From a checkpoint of a small image classifier.
Model: arch resnet, norm batchnorm.
Training: adamw at rate 0.0044, 13000 steps, batches of 64, held-out accuracy 100%.
Data: 203450 training examples, 4.1 epochs.
Rows from block 10, named by matrix and row number. Rows with one number belong to one channel. Each number is 50 + 15 x the weight over the matrix's rms, rounded and kept within 0 to 99. All counts start at 0.
# convs0: first 3x3 conv (model.blocks.10.convs.0.weight, 64x64x3x3), inputs 16-23, a 3x3 kernel for each
# convs1: second 3x3 conv (model.blocks.10.convs.1.weight, 64x64x3x3, transposed), outputs 16-23, a 3x3 kernel for each
convs0.25:44 45 47 44 48 51 43 48 51 62 64 61 59 61 62 61 62 63 48 46 47 47 47 48 45 48 46 31 35 39 29 32 36 28 29 34 54 54 52 53 51 50 52 51 50 62 69 70 54 64 68 48 55 58 49 54 52 60 60 60 49 56 56 58 59 59 54 56 62 54 52 55
convs0.26:50 49 47 53 50 46 57 47 49 35 32 54 37 34 59 38 33 62 58 57 72 50 55 66 50 55 76 43 54 61 38 50 61 38 51 67 52 56 59 55 61 58 53 59 59 57 46 63 43 29 51 40 36 57 63 46 30 56 48 28 45 51 47 58 54 32 50 61 38 49 58 42
convs0.27:49 44 43 46 41 43 48 42 46 41 42 51 49 49 57 49 49 51 53 46 43 59 56 54 64 64 63 69 70 74 78 76 82 75 75 81 32 34 35 36 38 38 39 41 41 51 45 43 63 57 65 71 76 82 54 48 26 51 42 33 50 55 47 53 65 51 56 57 51 55 60 52
convs0.28:60 57 53 57 55 51 55 53 53 53 44 48 53 46 45 47 41 45 54 55 48 56 58 52 52 54 50 48 49 41 49 47 41 39 40 37 53 50 50 52 47 48 54 50 52 63 59 47 62 60 45 52 49 44 51 51 52 47 48 53 54 57 59 44 45 63 57 57 72 64 63 80
convs0.29:53 50 50 49 41 44 53 46 46 41 48 43 44 50 48 42 49 48 34 40 38 39 45 41 44 46 46 29 40 38 37 45 40 41 43 37 46 50 60 44 49 59 50 55 64 46 41 40 48 40 39 53 49 46 47 49 46 47 46 47 49 50 49 51 57 52 42 64 58 44 59 51
convs0.30:65 64 60 73 72 65 72 68 64 51 51 53 46 47 51 46 47 50 43 41 42 41 39 40 42 42 42 60 60 63 53 54 56 56 57 59 45 46 49 45 46 47 46 47 50 59 59 62 59 59 61 59 56 55 47 49 56 45 46 51 48 46 50 59 59 60 56 54 56 57 54 55
convs0.31:45 43 45 45 42 44 47 45 44 41 34 39 40 32 42 38 28 37 49 44 49 45 40 44 48 47 52 55 56 61 56 54 62 59 58 66 40 43 45 40 44 44 42 46 46 33 24 21 36 22 25 40 31 31 55 52 42 55 48 46 43 47 42 52 59 46 50 52 51 38 40 41
convs0.32:47 43 41 45 38 38 45 42 43 57 56 55 66 62 60 71 68 67 84 85 89 81 78 84 84 81 82 80 85 87 81 85 86 83 83 84 43 45 48 44 43 46 43 43 46 60 64 64 63 64 62 61 61 61 45 50 44 46 48 43 42 48 46 41 44 43 39 49 43 37 53 47
convs0.33:47 43 44 48 42 43 52 49 52 61 64 60 76 75 76 80 78 81 79 81 84 76 78 84 84 83 85 92 99 99 92 99 99 95 99 99 44 45 47 43 43 45 44 43 45 53 63 64 59 67 68 62 67 67 38 40 39 44 39 40 40 42 41 38 50 49 41 51 52 43 55 51
convs0.34:54 59 55 57 61 57 58 66 56 35 27 37 20 10 28 21 14 30 68 63 58 67 60 55 71 66 57 53 45 50 43 36 52 47 47 58 40 42 42 42 43 41 42 43 40 61 64 62 56 60 67 56 58 62 43 45 29 45 44 34 40 38 27 39 40 49 42 41 48 40 34 43
convs0.35:47 48 44 50 50 49 51 50 50 20 30 27 29 40 34 19 28 21 53 59 53 60 65 61 52 55 49 75 79 69 86 91 79 82 82 70 43 44 48 41 41 46 43 43 46 64 65 58 80 76 71 78 77 66 92 89 75 81 84 76 66 74 72 53 45 62 54 43 58 59 47 64
convs0.36:45 45 47 44 42 41 40 38 37 40 45 44 42 46 46 39 41 41 49 47 49 49 47 47 54 47 48 31 23 30 36 24 28 35 28 29 51 49 45 51 50 44 44 41 36 61 53 50 55 47 47 47 41 44 47 47 45 46 46 40 41 34 37 55 53 47 35 40 37 48 51 45
convs0.37:56 58 60 60 58 57 61 58 57 45 46 58 42 45 57 39 41 53 37 43 56 27 34 51 32 37 53 44 49 56 39 46 56 49 56 66 50 49 45 50 49 45 53 51 48 55 45 62 41 35 60 46 40 67 63 56 43 54 55 36 49 49 47 55 61 36 48 59 38 43 60 42
convs0.38:45 39 41 41 37 40 46 41 45 51 57 57 65 68 66 60 68 65 77 84 89 75 77 85 77 79 84 98 99 99 99 99 99 98 99 99 42 44 47 42 42 47 44 46 48 54 59 58 60 67 62 56 65 59 52 55 51 53 56 49 43 52 54 42 52 48 44 54 49 39 57 49
convs0.39:17 19 25 22 27 31 39 44 49 48 45 36 55 48 43 45 43 36 64 70 66 71 77 71 70 72 68 71 70 75 77 73 79 75 72 72 41 40 40 34 35 35 37 37 37 67 68 53 70 67 53 58 54 42 55 52 48 76 63 50 49 52 32 49 56 57 63 75 71 56 73 56
convs0.40:47 48 50 44 48 46 51 48 46 45 33 37 49 34 40 49 36 38 47 43 43 47 41 42 54 49 48 36 34 38 37 33 37 49 43 43 45 45 46 44 45 46 45 46 46 40 32 33 35 21 33 37 31 36 71 67 63 70 62 59 58 61 53 49 61 56 45 51 51 24 31 38
convs0.41:50 49 48 55 49 43 54 49 43 44 30 32 42 29 37 43 31 37 40 36 46 39 34 43 48 42 51 35 32 49 35 33 45 47 42 54 45 46 47 44 46 45 44 45 45 47 32 37 45 26 40 49 37 44 58 60 55 53 52 51 47 52 51 37 61 44 45 58 42 36 41 32
convs0.42:52 56 57 50 54 56 46 48 48 52 50 46 48 46 43 51 50 47 49 52 50 51 53 51 54 58 56 45 48 49 45 49 48 47 52 51 48 52 51 49 54 55 49 52 54 55 61 68 50 55 60 48 48 53 48 42 48 36 32 37 44 42 46 57 37 43 64 49 52 71 51 57
convs0.43:52 54 55 54 54 54 52 48 49 49 34 43 50 32 41 49 31 40 36 31 43 31 25 37 38 36 42 47 37 52 44 34 46 54 46 52 47 46 51 47 49 49 50 49 52 57 49 47 49 38 46 53 40 55 62 59 59 53 50 56 70 61 70 30 64 48 39 61 48 48 61 54
convs0.44:46 46 48 45 45 49 47 48 54 45 50 44 53 56 45 51 55 43 56 64 60 58 65 62 53 55 50 81 88 82 84 87 80 76 77 62 47 50 61 38 44 54 38 42 51 56 77 74 60 78 69 59 70 59 82 91 78 70 74 77 55 59 65 49 58 62 47 65 62 42 74 66
convs0.45:41 41 46 38 44 50 40 43 48 47 41 43 43 37 40 45 42 46 64 68 66 65 72 70 71 75 70 51 57 62 51 55 61 52 56 59 53 55 56 55 55 57 57 57 57 49 54 50 54 56 54 57 58 55 60 57 59 59 58 60 54 53 58 58 39 51 56 37 46 57 37 45
convs0.46:60 57 54 55 53 53 54 52 53 45 37 40 49 38 40 59 46 45 50 47 42 47 43 38 52 50 48 30 31 30 33 35 34 38 43 38 36 36 35 40 40 38 41 41 39 42 42 43 30 26 28 31 27 32 37 26 28 31 18 24 40 31 32 49 46 44 55 44 46 58 48 56
convs1.25:55 54 52 53 50 49 53 51 49 55 55 54 57 56 54 62 60 58 54 54 49 56 56 48 57 53 48 37 42 39 37 41 36 40 40 37 46 48 45 47 48 44 43 44 41 38 31 38 49 43 51 60 58 67 44 49 53 49 56 55 52 55 54 37 36 41 41 49 54 40 52 60
convs1.26:71 71 69 73 73 70 75 73 70 57 50 51 50 44 46 53 49 47 71 52 45 75 55 51 68 55 57 61 53 41 62 54 45 59 53 46 51 50 48 53 52 50 63 55 58 33 21 35 34 22 32 38 25 37 66 65 68 64 64 63 66 66 65 25 27 46 33 40 67 50 57 76
convs1.27:55 57 56 55 58 55 57 58 56 52 49 52 45 45 45 39 40 40 58 50 45 57 49 45 58 58 53 51 42 37 49 42 35 52 47 46 45 44 38 46 44 37 52 48 38 29 28 35 24 14 25 34 21 29 58 57 61 59 53 62 64 59 59 17 25 36 32 45 55 55 67 81
convs1.28:68 69 74 65 63 68 65 64 68 34 37 39 37 44 43 38 39 37 33 41 35 38 47 41 36 41 40 29 29 26 23 25 23 25 23 21 68 74 77 69 73 75 68 70 69 54 61 51 53 58 49 47 52 43 54 54 58 53 48 55 52 49 53 35 39 47 32 36 42 43 50 54
convs1.29:52 47 56 50 43 52 51 46 57 32 37 44 32 39 44 39 42 43 54 45 58 49 45 55 55 53 65 45 40 44 34 35 37 39 37 43 74 59 63 64 50 54 65 56 54 51 51 43 42 39 36 46 50 46 57 42 46 47 36 39 53 52 49 39 44 30 44 49 35 40 44 30
convs1.30:62 61 63 67 66 65 68 63 62 44 48 48 46 47 47 45 45 46 46 45 43 45 44 42 45 45 45 24 26 31 25 26 31 28 29 33 47 44 44 47 41 41 50 47 47 48 48 47 51 52 50 45 45 47 49 50 42 45 46 44 40 39 36 44 37 35 41 36 35 41 38 36
convs1.31:75 75 74 73 76 74 73 74 74 53 57 46 51 50 44 51 50 42 50 45 33 55 50 41 49 51 45 57 50 40 58 53 45 57 53 51 40 41 35 46 42 35 50 47 42 32 34 41 29 28 37 37 35 43 69 69 78 72 76 75 71 65 70 15 28 36 33 53 58 56 74 73
convs1.32:52 52 61 43 41 48 49 50 56 33 24 27 37 26 29 45 36 33 45 51 72 14 21 43 00 01 20 33 23 33 19 06 20 38 27 39 29 27 27 34 27 28 39 33 35 28 32 38 31 32 43 41 46 54 25 37 43 29 39 46 35 38 39 57 52 53 53 56 36 36 40 14
convs1.33:54 49 56 36 31 42 44 44 51 29 17 22 32 18 17 36 21 29 41 45 68 12 16 39 00 00 18 34 22 30 19 09 19 31 19 33 28 23 25 30 22 22 33 29 28 14 23 25 15 17 28 27 28 39 36 44 44 37 42 48 39 42 46 54 49 51 55 55 45 46 45 34
convs1.34:51 51 47 51 52 46 49 51 48 38 38 46 33 39 45 30 36 42 24 26 29 24 27 28 21 24 22 10 23 18 13 32 24 08 18 09 45 43 42 42 41 39 44 46 40 00 05 07 03 19 22 07 22 31 42 46 40 43 41 42 35 43 37 43 29 38 39 33 39 29 29 32
convs1.35:43 41 45 35 35 40 44 43 45 45 40 43 45 38 42 52 45 45 07 13 36 00 00 21 00 00 22 14 07 11 11 03 10 24 19 31 47 57 51 47 54 51 54 59 54 25 29 34 25 25 36 36 38 45 48 44 41 48 42 44 49 49 44 33 29 29 37 30 33 50 46 46
convs1.36:46 45 48 47 46 49 49 49 50 50 41 48 50 44 47 53 46 46 64 61 72 51 46 56 58 57 63 55 53 67 52 54 67 56 55 64 43 51 51 47 56 53 52 53 56 44 33 44 34 25 31 40 35 42 67 56 54 61 53 49 69 59 59 46 33 29 41 34 31 55 45 38
convs1.37:80 79 78 79 78 76 81 78 75 53 56 52 54 53 53 58 54 53 56 43 38 54 46 44 53 47 46 60 57 51 62 57 54 61 58 56 51 56 52 49 55 53 59 54 50 30 21 31 33 20 31 44 30 38 72 67 72 73 71 74 76 74 82 19 30 40 22 40 53 41 57 67
convs1.38:54 52 58 42 38 46 49 48 55 29 18 25 33 18 21 42 26 29 38 49 70 11 14 36 00 00 16 14 02 12 05 00 04 18 06 19 24 24 20 29 23 23 30 27 25 24 27 33 28 32 41 36 42 50 32 36 37 31 37 42 34 38 43 57 48 53 60 52 38 47 41 25
convs1.39:66 61 58 63 54 52 65 61 58 35 35 37 45 44 39 47 47 39 43 52 47 44 54 59 43 60 62 31 26 25 32 36 39 42 49 54 42 35 25 34 23 19 44 40 30 16 25 38 23 36 57 42 46 71 66 73 84 73 80 82 76 76 80 38 36 41 49 57 56 61 68 62
convs1.40:70 73 71 69 70 69 68 69 69 52 55 54 53 52 51 54 52 52 49 43 33 56 49 38 55 52 47 62 59 55 62 60 56 62 61 61 51 53 46 51 51 45 52 51 49 36 42 52 32 34 36 38 36 43 72 73 74 69 65 74 66 68 77 21 28 36 24 41 44 36 56 61
convs1.41:69 70 69 69 72 70 69 70 70 58 57 49 52 51 52 52 48 50 64 44 33 64 51 39 61 53 50 74 64 54 70 65 54 73 67 62 43 50 37 41 44 41 43 44 40 25 33 36 28 28 38 38 34 45 71 72 81 69 68 78 73 70 79 22 36 37 31 50 47 39 55 55
convs1.42:53 54 56 50 49 52 54 53 54 44 47 43 52 50 44 50 46 44 44 45 47 47 50 48 49 49 48 42 42 41 42 42 41 42 42 40 64 61 58 58 56 56 57 54 52 57 57 54 55 56 55 52 52 51 46 46 44 50 51 48 45 47 45 33 25 39 32 34 46 31 35 42
convs1.43:72 71 74 73 75 76 74 76 77 52 47 54 46 40 49 52 39 45 71 44 32 72 48 40 64 47 44 74 61 49 74 61 51 76 65 58 43 50 46 49 48 44 55 50 43 33 27 42 40 24 38 46 35 40 83 82 87 71 73 84 66 70 83 14 35 44 18 39 48 30 55 68
convs1.44:49 47 50 40 38 44 43 43 48 46 43 40 49 42 39 50 42 40 32 36 48 11 15 25 05 11 24 34 29 37 19 14 23 33 29 35 37 34 25 32 31 27 31 31 27 00 05 13 03 06 15 16 21 31 51 48 46 47 51 44 46 50 44 58 54 51 53 51 48 53 42 49
convs1.45:55 53 49 54 52 50 50 49 46 38 34 35 41 38 38 42 37 37 47 46 40 42 44 35 40 41 33 47 42 32 46 43 32 45 41 28 55 57 54 56 56 53 63 63 56 37 33 28 42 38 31 45 43 39 45 43 44 46 46 42 43 48 44 56 45 51 51 42 44 50 42 45
convs1.46:38 30 31 37 33 33 43 42 43 41 29 28 29 24 25 30 23 24 35 31 41 31 26 35 41 40 48 37 43 52 32 38 45 37 40 50 69 76 71 64 67 66 66 70 63 33 31 25 31 34 34 37 39 42 59 53 44 60 60 49 55 54 44 32 17 23 53 45 39 56 57 49